From a checkpoint of a small multi-label image tagger: 40-pixel images.
Rows from block 4 of a small multi-label image tagger, named by matrix and row number. Rows with one number belong to one neuron. Each number is 128 + 32 x the weight over its row's rms, rounded and kept within 0 to 255. All counts start at 0. Numbers have three digits each.
After each neuron's rows are labels from the 100 images, of 14976, where the neuron reaches its highest value: "patch colour" is the nearest of a few named colours to the mean colour under the peak; "strongest on" is what is common among them. Only what is clearly more common there than usual is listed. The data: made-up road signs on poles.
# fc1: MLP up (model.blocks.4.mlp.fc1.weight, 1024x256), inputs 128-255
# fc2: MLP down (model.blocks.4.mlp.fc2.weight, 256x1024, transposed), outputs 128-255

fc1.318:145085151142104190134156117197177120188164107169134120173082150131180117200131109099126090103165107119123107128127115112098090123148155129126133094146115180183031117165093171106117203113117172124129181072120121153122081138072121170157122150100066092175121183146115166121055047138119191127138124123134128072162107145093128122028120165124147057174185118192139160108136074141109139067140
fc2.318:156063099187169159095137157110126190102182124136107173162137087122200127135121157089130113145091165132166127156088108138084132126168086114099112129141099120108095132085134113101140135157114107121151129105057150099133122110113168079126106137067117120132173104158155153163096190151118136181099110118143166109082148143140054076170089105166149136087107106136113140142127129117108084104108
patch colour: green
strongest on: triangle sign; green rim

fc1.341:106140132122191120114104097205144102127113113092074104140159076118075144071199136108165195094144141131159180087131111116169137176159113155136149113109156153079129114150128121116077186139171090139126090138151110136125103112100056170109145133094097134060123124070082164104132160139083158064081149152142088129070090103144122156144119149089162125148119067058113116127127114138105138139115
fc2.341:093096126131174072193146123155129094132171157179107142130104149194102133225130180152135188183109183108099150140146155138126133135185190092120137122104054206099135167124124091173117141196138086112195091126137164156128105141133157117144137187166113157161159169148098091170060145168174144124127130121094150092151152180126110087145124144117098168161128119134112103153113141167128108133135
patch colour: red
strongest on: red face; circle sign; purple rim

fc1.629:110168122092054117121111109160138114062108155121111094170093196152094113105132131157146126154115136087170106144173080099132097078115133104189130088183163144144105099167155091123099140142140108105129135131097119128074178104178138128127135089176162104129115160088094171167086122106148072116135117110157113147125065108102121104155129125149136093117119121152181098144162173110107160161077
fc2.629:075173042114142131078086157142156054145070115147102044178173163070124150108116097194121086120124108209142170088140067113065132152116093131119112170192097098096149152140149084153147172071140128056166137138102114138094089131088144135109151078163129168158168146108161145162195119094154114131091113056185184176101094132157130111124151075114149094101074136160123125110121087158115131121134
patch colour: grey
strongest on: triangle sign; grey face; white face

fc1.754:124195132121110100083166179147082134159102168150187094102117168077171140194101179132121171152138097140140099109132119060124157137139119138127108107174158141121087132052133136121118170140101074164133133131165111143093148112133137121173098134096100161112100105140149168237140107121118121078133139149102074168109065124155094100141146118203121132080182150182172173132139168168146086122133
fc2.754:136097130144138143118123121085093133115139118126154158171175154156101182209162123194106117149200085111078121107120159129088151114067166114118124104122124059120165144121189106131157115076083089113125096148098162123154128146175101120150109078088108078066102160115108180069114143147131145135139081151093127162090131193105133134134120126100137168095095138164065109092103088188119110145083
patch colour: brown
strongest on: struck through; red rim

fc1.308:132118116149142158108131164108148113114181123105088136103163060154091146073158130151143153110198078152136085140196100124093147168198137096181144138124173109062139123139126174175110144105113086156076124122180170121215151079132143165115119053153088116120125186156159126170159149120152124097133084116240172162114092114159119107163142128163103177129128151145146069102089085112124081170134
fc2.308:113173094047151124062136208115103154104157130146087147108158068139093094139115125159204121140108142151189159121162127184130043168148134081056119113156146183106151172105128138185116077123165100173144125086113133119150069161128124155150151122147156105147071160169172160098127096090153095118120144104175106163134116137136097137173152192102175122143040107138121125153119137175177142081093
patch colour: orange
strongest on: orange face; blue rim

fc1.594:094112123145209114147142135105065112071160162087164127109099104146175094150137139146163135079191131113122107117133078112137134228145167116112095107096127126107121108052129163125153086132143096150102051036149129150089065128187100184138065129121137155052150109090147138168127154099147144143111131170115101107147170078128080148132164186145094130111150121101114124053140138156120081125115
fc2.594:127119102065152092161128114142201122159140105099071128205056134120083125146175139136158085143106149157170118062122162161104131069094175159141104133085094115114161110114150102089118160128146127084095111163111152097170140101130101129136185112101160099138108157132194132119134161166138145106148158143131109174085106141175082146190096086154125140111136155115097100113119100160148174091122
patch colour: red
strongest on: red face; yellow rim; blue face

fc1.303:134167107111121142159112124166107215112080091111127150136157113112126145125139121155098145188129192123015128118127114123138147104164149136123145141121139129106121163177076107138105143165123116161068177162108115117175101153175143127122139117168110114105084151127182165144093148112123124135149170149170132091141124134142168165114114133164067067127136197061105117105128104159159154082144
fc2.303:095126136156109129179075137129156097174143153071083106175176122135115106053156172149139155102174120166078116134121121139177145176108158105077141104188123134167077077113156112129121123166184144090063109140109146118107115126093193178081104139144086102164165079156116155153071128166103171173125109189141132149121125137101087122087157152134156072125124058138136121150096165143135142076076
patch colour: black
strongest on: square sign; black face; green rim

fc1.617:142108127133100135099059160146135143161144075117116130117118095205100071099154135135092131132134169125095134059119107146125175189158112122129064159100131108153126116138139144117131142173134114122124173154132197147136096095154095134107128155135129147118170163154235091155096075151161098119061133120130156135120146177141138163083195141122154118167148176100120131134107082124116171072138
fc2.617:099166149127157115114148150157095102087170114153188142147128145165152105118056159117160084133125107162105106078102161098126137180078086149109155070072169149038084138100144098105159017113127148045156168111115190091097186090051180116122097127145094113151164155150109101070113173154170128124115137158168138104108138178162129111143128139110207099115150098115132175086183085138137110171089
patch colour: black
strongest on: struck through; black face; green rim; rim: yellow

fc1.400:075094131097097074148197103100158131112155139158120178162166140117149163078110151142143128111168174078128164130117125144168155134108165116154154126178155193124097175122100159113138195134089106136111124108070122117220138142165115135088052171152125082115169132127103079137165123106140156054128086126149135134060152055134117067142124098096076124144181137115139161130165185108136139128069
fc2.400:161152144114084169091142125099145105125067185180102131197096149158118141155109120132156150131106154167164150113164132095132108100100144122114103098170110143099128161081089153096121086103169189077175167107103090092160131128126120145170168129111140098123125065129109119127177142123161128032151113147115102161161173090137092141082104172091143079160113190116159132138144155099103046166124
patch colour: pink
strongest on: white face; triangle sign; black rim

fc1.207:111094102138119109058126113129097132123211102135083120153071121134084101043110120168126139153121126093135105106119116123128187137165059108116175157156108139118137091133129158176186159117078146090139110146065150203143104126151124148117107098113094132056127128193116135178156143115091119136116136118155122189145092126127182102135097080142103143097138109162108140126085055134148135125119
fc2.207:144067140128122096114169141057126131169165157135094154133138165150110149098052074110156152079103156167092109151175147118140135169166100099176106163106131145072080127093101155175137162136118114168129107132087123106223118072106135139148132063100127149078113142101183123146089132121125137092139115120075119113134105128126066092132101151123146107107163144138102127172149137187102098156075
patch colour: blue
strongest on: blue face; struck through; hexagon sign

fc1.543:107030073084133115092129171189194066215136126131110109093136123149203126120117168126157141129093115152120137130132147125107141113178116121153144123158124155186099104121169172173141150100169168157147150073119135181125121123116143189077153105110120113088167113131189144089146135106110159139108140100181100124144125068092154111160151184108135199134138142140160052160155158108177125174145
fc2.543:126142114153093127140118090157107136106177116177120137037121127094117093153170079114109129070121135129128143111108101120129109100128144175147146165051151184133116127202128081157145126116106181131131147120110076153161137081106172121089114166109168170098136099073135106095170133140164159116126150138167076114159197136159158110117153093183148174074148113093114088162112100122130175123129
patch colour: yellow; orange
strongest on: yellow face; drop; ring

fc1.197:165096157103110132109095122170146116152126138133182121110141164130145173113124167153097211106109088153117126088122110072075179171156163186126079116168087140161049143104136107129111120137102116106144135144147138144067135128112146133149160169146144135078127121145118108121194147125056080130191147124086087107115155160095150116125172169165139130104157137148123189176110146122157094148141
fc2.197:097167129184130138164118128135167179152101083150083160178123138160161152099130136185139169085092094159118057140152176131087207185071169116101167103149142090162075146174214097103148192163148130106101160127128112077066163159145130165125166134072070144147134118119166133034119102117171131082185109138139151141093076067038077127165169163148165137094105130144118112125125061138123154099144
patch colour: yellow
strongest on: yellow face; heart

fc1.384:028117090110131126130143151124119175162147118118111088126123137098116114154141162128085155167147165096086171130118115174170123128101093100164132115133084106167114179120093141104107075139070121114088186146121114152109107083139081224149150106134080064096157098060177152095158123094162178172149178104114105174138116147154088148069167197143146178178100154124134192151089179194157101173123
fc2.384:141103134113134125098113158128129145122149142137157127124163143149115155143101139079110090131076163076142121118136172128183136122088117161102151079139132095093096144122126136159142100192125058164105097140117158119117196139119102070088104070096122140087139138154178157181132158124115124120073135111109100111101147138168113125157161200126162139133091154131214134127145091175142155126138
patch colour: pink
strongest on: pink face; struck through; square sign

fc1.681:114140116131124145119105131181070173126122107195069145124126078113157123147113156148089137201161181087158138104076118110156127131146123156124117149133114109151138196107099166160141122176105161097123105072108105103155131112118087182140153090186112094105111144167170136118154112140099095164092103155142160137112104078111140118143169142112143087150162205168128158131162148180156102144138
fc2.681:123130089106178124151163137152085158198140100064155146172210143101125166109139155196070120165167107134184125071123167123066134176076149130085140146138094123199128088136163177127092181143114143123148112145120117078128121116166078180165110188214082143153093154157119109062172123112117164201240132124094112132108109135101104151120123140067101125099075089095117159144164169109126120106098
patch colour: grey
strongest on: pink rim

fc1.276:077116171085123146103155094112116091100221118151085102101170122138136116131098117127052046114203185212125105125104162130134176141109093119149159104136142136154117153132153075176129121156104086178144083133125122121180119119112112117120162166173122157088159121142186147163078136151157117104172126132100127150153128086103105129139103122161126183102116168143087071129123132132090083142146
fc2.276:126114128090188117129133118123156186094131141146091092094144125154150151131136196138144135177200168097128093144089084086145122108105119172094108096159183125113128148049121221108111146185090138090158114125144116188136102173102137132129101199107155086085183079091113084162125163160074112097136173154118149123180130150104130115136136148104182152133100127094142113057138098145104194138173
patch colour: red
strongest on: triangle sign; red face; black face

fc1.48:126204107106181101109096150162147138143086137165127108109194140171112116101083167105119183118198124118098107126125119062101119136130113165123107164146140199165149149170114136190126158129095079115151058244135125140073156146121122093120106077149072115107110142164122106079179097122095139131111156138159083163165150128207111138116104211122107192109081113120139113122173175155093114133178
fc2.48:099099174163174121133116153143075148131097131090166122122100214215097141145108116132210085117154126117036167101095156101132130124168119112110104131144189130146177131167192086082117106122093197118084114114142188147146108110159185145163141105112095133185159170157151132103142165158148115139113067074147103133170137117131113092171159086200099161128173118112095129056141090126180172101114
patch colour: red
strongest on: white rim; red face; struck through

fc1.393:124083140145108105093141183182172109097088103062098097085154132173134086128128088146202131182138011164135110043142147131115147098127100168193116135166146093103142079112114117151123109147090144115138147167124053114140107135115127132153164089121102101177110101118139115109103079106111118108155127132172096153239109122168142142116129150111093164118115107143143126116152197187161150152108
fc2.393:194106105121175191107070164121119132149062142073132189102125157133124161156167109188089119058119138202081154123114062167116146131136097063103120154154086091147159115127144150212174093086161124116127127045104175140086095143156113158134129139124141127116118145111095157088146140066089113074097108113126122142113141143113105163134077164158052140126139144148132142126151138107110195063110
patch colour: orange
strongest on: orange face; yellow face; blue rim

fc1.377:100154111165157155147155133124129174055151143111101190099168104079136079139098184165143180167145110192148084103112147070156090185106111067137106140128111114104059104131145099173095118098112095148090139165143116121117135119145116119090085143144098192146129163106129156109140130150098082119109163084098150045109176142143071090145173099143122155067064130128157112108179147151123158117175
fc2.377:145115129119121103100128126156150134168125084120149095095130116111100156236190136132067092118141088057095143109188128144141130085144102104148098111158117142152161074087198157101108075068169190106120176106109189150139063200075161137171153130146171152174135158149151177087107113095105118105093141134140115158115116106091061154079105120154143097089114166142109136096211132124138162118095
patch colour: brown
strongest on: red rim; struck through; face: grey; bar

fc1.98:093113116142202104173142113139149144112178151178138182150173111223130175105118149064118104121165066131120165105147101108110141158171131141155119135141120157154123160111110162141102148132163117188159138169130167133135114141069145159090060153104157156103133106150087127134114092106125148194029197075151089137202152147163181129128147096149105175158153151152137110169120176075122120091082
fc2.98:121174136159137118143163142096159175137183162168150162108104114130126116103104088098143093149120103096127087114125102139123134104103108133153087108124176108102153158175190094124059156114104122132157109127083114142125159173182147140122111109166175134097125174160163189081142139168159115088113102153126086084165147126146128171220153037201151135157104106128191097157107096117147204129045
patch colour: red
strongest on: red face; pink rim

fc1.704:117121095126085106066089093125183141122124134096096076110114114095130160142163134163149142110080091124159155135172090161065073147160137136130121122119125069177116143109101137166087106110152140162149074151112141125125105121111168159105112147109120071106063109185121138181133115120139106105091152119133065115155154183115118161140157117143120224143117099205108193105127126118129199161119
fc2.704:121133102121184095094157134115138150123100180141116229119137101099153103109139152051116139077081086145126157153142078165109179113167200115115117170108128158126122143122128111115105093123210118147111117122082089111135057184101115157097057135089115152106147111148110111111145101163123124124135155137074091137186124153133102122106172134134093178086201141136184149081170125130091207082131
patch colour: yellow; orange
strongest on: yellow face; triangle sign

fc1.542:123107123120178116132129099092079098087126185150103120173129106170064157150150086101128079173123137126165141149145053116155118146143015104185108148162198209121142132105108185128091091170082117142164103119130130144151156162168109127111121060077123111080144094099124198140149156162114110146068122140142046189160133123145166123151104122130067092088113141131122141098106153148104111134114
fc2.542:111124129063132122115170213099178178088157106136082155121125092122083130133077082099114115142138140138115153106123113135124156176196095127128076128142153202122164135149105178183116110086111141122104099089130170175184096108154174090152116120126098106151116095177132118133135142146152093062122159152092057161156120076170110140159171102151138141168160105139134115138101118142155187054089
patch colour: blue; purple
strongest on: purple face; blue face

fc1.474:105131111119123156150107162122187191157098131156125171116147187158172142172130198117094156103162158109121108088160128148130074118089149091133159132136108138158093176120140128063119092120130123149100195135092144143174174139124153111150084140154113163086086148136134185130088151055143110154171149170110166184138135133125133128140148155186145084168094153178174146116128119131117107089179
fc2.474:084118121186150131176108140183179127079174107121139132071132119066094072111159138130111105141148180121151127178154139157159145183135104100100103087113141077185117157145161132100119147184115150128077103127137147110153162153124145145155094126102104164117195156140170113127116134175145144109109126147055180125161162201077089143122116093115176116154139117097153189133115140111167154084153
patch colour: green
strongest on: teal rim; green rim; pentagon sign

fc1.315:151098114097059162115128085072142158159102103101159098139149088098148106018162130139143182124090149125108068175175137153132104163142178138171163133106093194167102142128178154129100127117102151156131144058129150116151127150171157133136098156093110077183148126164105094126179134122130150086135141200123132127131123087112124145152200104111045148117117160116164134152203142126127132187117
fc2.315:168161057109089082139094056111135108088140159160159102128144085120141137105142135163164146133099125105152181139147085146065139149139156126151151118109098164148171112101072124082128117180146112146153187108105123051139134145083096059132112125129100145126120155109107166088121106131175113089166226207133090168114150082158136158105149129158123078106098171055135153128133100168100168114127
patch colour: pink; white
strongest on: triangle sign; white face; yellow face

fc1.538:091071141114126191181128102127133169107122141144144056151135135121145157137121122176157113128075158111120158144114186094119135073144155199147102156085150110201105133082126175088070077118138087167093127157112040122131169180114106181139129122124123135075167144098137126119112124164148143156066086132145163150136109119114148096154128151163055117106116162178199140133094109183147186112216
fc2.538:110116118095079096107126088119145123104137189125102119151170141121140062123110110133074142115175091125145192137166112202111126097116111101144131054150146127178133125137135122095087105143153111112094145196147100087117125101113131140126133150119141138127170117123146153149168099094143119138152086160080116175120149126103110163161133129075083094122116108072095106112105188148157173111114
patch colour: pink
strongest on: pink face; triangle sign; red rim

fc1.579:149123130099114125102127111111119055097127083096132083095160123103116142116121128157053128133132109186127175134111131135092103159154143090184085138075137149067114152084093137111083118221095113142087173112134125091176131205102173157083126110141116089161085140171160138115090108139127192093155142184101155200216163150128091166122151107058131200141124102119090128142161156116148177134053
fc2.579:147138151069110122163078066123128156102155135171091135115154109143144109134105094135134125123119062128218105096152167144093101079154129079109142147158144105139103087159121134149132128070104133153163145059127129114097146096112137092137072129172158133120131115149142113138191093132140142103071183107136079132148058110063075159109131141129142177134081141133193109107075140115120136138172
patch colour: orange; yellow
strongest on: yellow face; struck through; square sign

fc1.312:168186087078132097124118169094132149128145149070132202125128111099148063122123125158156106087131092178071146169151113167117148136117122136179149128082135158087149112160127148155194138126125098165208111159092110116135148166091181133157117079128130160138082170112174123147096109094124192106118093076199130167161118146137127145081084138134137137159137099133114155093092114122117134160101
fc2.312:132097095165126103203111162120129154139110149086094082139163121123119106147173147079176148160124105183131152129123112119094116167145136149082114191131081060086103135121143112139098101141093148094167128140115174126119079063165103182106141133146101146138118128161115123116090089103136125075127108108102078173133151093189174198095178155114098112122170190148108078130154101146123154159160
patch colour: orange
strongest on: triangle sign; orange face; grey rim

fc1.426:051135146077121127136118132084139090094156170161139130122153107094131058164172118121095086107157110113120104129143152180129109129097092165149072074088123150131058030084109125126140126209067161120146079065125137135148133000140165124138134089122101108118080058092122125122118112141135096136116156144156154138147126148122170136132177135112139105180078159169196109163121145081165050108155
fc2.426:141160104115078177119095115125079116168117083108101099155138105130166110131145126184070152213132127103178152165121156096148160116143180170111167072131118113139135123148122160144156118166150078148131107098157125154135161152119139166112122153094137093114132139179165108161072147142128135095121142165188096173110159153117106110153164134137118147145117128112114142152084089098088133136147
patch colour: purple
strongest on: ring; purple face; heart

fc1.278:146113142085148137055128134130133118147107144124103079168123138082109125152136152125133119120081057148115154109164108157093135091169133173107140115108094151114143189155131107163135116135130190158105153124160169163138153161064167099111159173132124220098051179148137101114169106132140112113104059162190137095141168154135132117099147141167135158084161118136157148139125072126159122111129
fc2.278:185114128118157100105136104124117088134193095145166191104077134110100133066078160140129231135072113167154112119138147126095170100141141151120106167115148102094145051129104136176144098112123107089104146135092082109128086095142126131143030123085100128136097146065150078126126162171079118093067173177131096111134135124111132154158184109137115163153171104152160090154114125094092158129096
patch colour: orange
strongest on: orange face; E; purple rim

fc1.9:083100169125132092126132115106128145112101157202097148136080027122090123181148120114162110067098133130078111091115168154178208118121123149161140117134166222073096089146082133084128165171098150126144155110094093089091118150118136108110103138148169128143146131120173112111151102130113181081122166116085163136116127101094139119158128144121100094108141090095255136158150150113103100147141
fc2.9:103160097139128156098117136138057077119135162106127154088093116116128047143073127136082145119113043112133154176130069120132097106094098140129171205117164098074193159147087146165148071095142149040140136161127152119128148097121172136097114140117171161145095115055163115103108107193212158127155131111114107145157129141146185187082139123104085116161092088068090166149142182102071183157147
patch colour: purple
strongest on: purple face; grey rim

fc1.165:116137078108087080102118038152154157118103167067098182102143144114180126096126180111167139170111153140092216133149087115073134147171130153131143089058157186160100067127102134169170142142124121162149099107124143105100070155138119145159120086101111191084146116111148111145082128128137113103108169129171148158148178159140163134148115109114126200176140178150168171142152136072095140147150
fc2.165:117074149147086100145135100130093112083040178196080127153138147138091120128165152135139151121127150109157038121128135174135137116144122163167139084161107110102102164227083161156168122132159180086095128144122131090148185156152186138084055129172153142155112106125181154119131128152150121114115104093152086144202131092084124147101175143139087166143104158132106119109155149128136170101135
patch colour: yellow
strongest on: yellow face; arrow right; grey rim

fc1.581:136131149111110175102087129093113162132075094123097126153159099116122103137148114198208121127148109137119109136229125071131153086155185095154182184100146163100162054161125121089121139145128076152091091144135087130154167170095106118157112114148196096135110168136121069150079116172084154158171162149132144179043104096144104129074148187125138095141176154154095139137109122129098135118127
fc2.581:169095108154133134166117186103087141120133137080164144050148175172119123111127113159117127147084132144101173093133162142113121187090133081116158146117170147155209115163132100166117114163144097116075134139133138149115133150091162183173195180155151118150121124060145153075082104111173120168127118100138071154116130138122080169159096119158127098102101062099189112123151192143102139169131
patch colour: orange
strongest on: orange face; red rim

fc1.697:114100121113124148128108140100123166160120077134125154162087076129082150101093168120122086173119124147091091086119173172064105156183147102119122181107122095077152073085058144112141184077130142127132155146151172130149138146094196101094171175052178141130170169137086147163134145122055119114100131158149121110136147152132121194140094147120150092095091186140075179105128201143066128140109
fc2.697:090145097148121095198084131075144165154084114113067127135052111077118155166136106140170141087123111139150147130105174156141140107101130135147130145157093152144119122156154095155092084103126169068139119111157072104119119138192115095093131214195117105153132097098133129161146112163104107120181158124135158091139141225108118193116120154128121107115145149135128041144106121095175186085119
patch colour: brown
strongest on: brown face; triangle sign; black rim

fc1.240:157125073188157131155178102100173071110166138148129126116095115128101180106094143133125176085143114136082163176077155135145060126139100135113175133179114149119125176166118160124104128086124073142149127172132105079108146116132163169083137129144107128162160161110171135139138134117061105098151124158033089179125143194179030127154100154085123129120110081197119130155161120129141109153123
fc2.240:132107136096083086132120149094123073168148129156147115070152102155170086114101126127101166141125139116123133195104121182135096172122134128114147111100171133112050149122136138159106082152100183165141064154082164089144103059173142097052039149148067130158136126131115107172110111088170157081155176155061146176099092199157126141176104103104120078078169136134092141114133093160117088094138
patch colour: grey
strongest on: white rim

fc1.30:089095147181114149118148172150117109140104167126065158156128110113209175113108194131102116166052166125120139152161135141123122118185143124139165137091164175131138062183071144121092163161063166081057148091074171151138158164110108153185119097159141056166150102148168129126116137081133154141082121112116158115157147158142104145146136148178160115126137141139158103170156114105194140109137
fc2.30:153137126127154169161108071156122153183084159108068121177179133088122125102146148183079143140113101132164149141128203120169096176103056119167115090139142088180152066181143213125150151163185125128129130112095164166149130135173124141167142172172131117163155068135119108142133135135069163164143122181122135102103125150101106057104134123066090128134165150137070163144123142089124135118095
patch colour: grey
strongest on: pink rim; orange face

fc1.391:136114146090165162150177162132130094124149131098188159153036137104114141093143123140134106163157135144120128140157148097129151132116135130168085088170092145144182154151161190112185083118124130165113125112143056074114170109100155126142116097154107133165159077119095173127076136152152070123114100143209093109123114172130106116127087093113168096169103223134149156131097139177116102151150
fc2.391:160138141138100165143109143079173147141123127160158097138113105104157122077101145079075132150164091135144139123103098104147075097089211151113166140194098081140127143114154081150094142177099169106146150237140078129111100106100125143131148179142141188122154119107089110199117174103135110134168090091082153155167154126157090126134115162154156096093174171111111065151134103107129150109098
patch colour: brown
strongest on: orange rim; triangle sign

fc1.254:104115122128161160117114156109107106167132155150118166149186108094196122087134133148219093163120149131168126102149130149119184112147140139125165131102157088145152105160136122127111143106158164132106162137115163148179078165102152110092153135101124072078118166102156182164118041150180118177131157134144123107203129152131088073172169104136125160128138065158139180123150152142138122137130
fc2.254:179129135119186140142130117180161135070195169092108129119096171095111086115104059118114096105054119136081093144181145165186152134102092134116022142157154121131134119120141081161098092155159140162130063074139123111131075153107153127150126147130137172154134128089113070167099108169175078129081145103120119096214126090125102134140170180053112140174127083116124116127148134090145173133108
patch colour: pink
strongest on: pink face; triangle sign; brown rim

fc1.533:081082125168117114135144161172105150126111102187123101107077118109083122109159159125099095185174083157098130127084150132124143124123105149112129136147122098132143095134149129104108167111140126127141109094108186118105144117116129134085147158152217142051218118117100117156162095081096122092147127125181111119134103127127166101143138167143098096093145122148089127071173147091067084169114
fc2.533:107143114050194133102134143129155164129070085100083112169123132080146162126152112204102161097144115139114133134091117162130096183097142158115148140186115123070204114091079075154122122106127127092133161114099081133110128140139109147036137136158157159157069153116188106144094133133145098122150176118101084098073102119161140146152082156121148142185130179078143081137157089092088175092139
patch colour: brown
strongest on: brown face; square sign; teal rim

fc1.632:119118156120166103065154165134185186100135062177119094128157153157096094134112122154174105202173150188153073066088108072165104171104091066146112169110098164120120130124149146076044114076084173171147167156133114134104149125150112156149131142083116191159126146164099171155090187138105061136135136122108085152106150076081161063116171166113116107095097137124118142130161089120138139168132
fc2.632:099096124120177130089129127148127120114152015138119103106129118139089096177177147132180099137138078095151131112115158127069135121117086101141118122121112172153136116099168126142094119157081147134144104205101146125119055119161101092170156151176157153131134154191134100123101170134097123198153141170182104135113081120108112146124088094143121079094054149136136102108199119124117111110111
patch colour: brown
strongest on: red rim

fc1.204:085137150179209176090146109154181111068121166177180097159150156109134110156105131095222108127111148144143095103158141127131068159052145075098141134136105134177067135105175106131070123105086076170149139156150199138127158173132088114132118135169125153228140114135122172118138157111107107188131164100140137182079130109115121037113136116119099131120093133088143133085099181163158121114160
fc2.204:122108105178118109188114118130169142138111098161184077134160127141092131143118122071104130150135053142110148066132178095137134138120137144151116099141043164154117086114081066192132140083195137126104178064145157166153159092127115085133106131123114125091194110168129069153113121145139127157080129101115118082130102181117123116110090097054161128134154112080119049156106076140151175097125
patch colour: brown
strongest on: red rim; grey face

fc1.736:145152129118132133152109148096133140139119154132116151148178137128180155136166140068093164146132129097107138165130102089123133087142136134090140108073171125149040168102141080143178132085110113099125148095110138128084107142100188137125127105163100089129135124144219177132122093104157201160131140098087141111136114070205116130173130141120104169180189095201159119165153105141113134108152
fc2.736:147095160149098122115148094133162125104096110126107158096234148111189175141137097149064087194120105088129159163134158083174126127126099069059167130125152086130170128112106147128158146141232127130159174139106107174099126110146169158117115127064077116135152125055091116096122134155115116128119144168163118125079101180094104076087200170134126117093099151109140125166133189087162197162178
patch colour: black
strongest on: heart; pink face; ring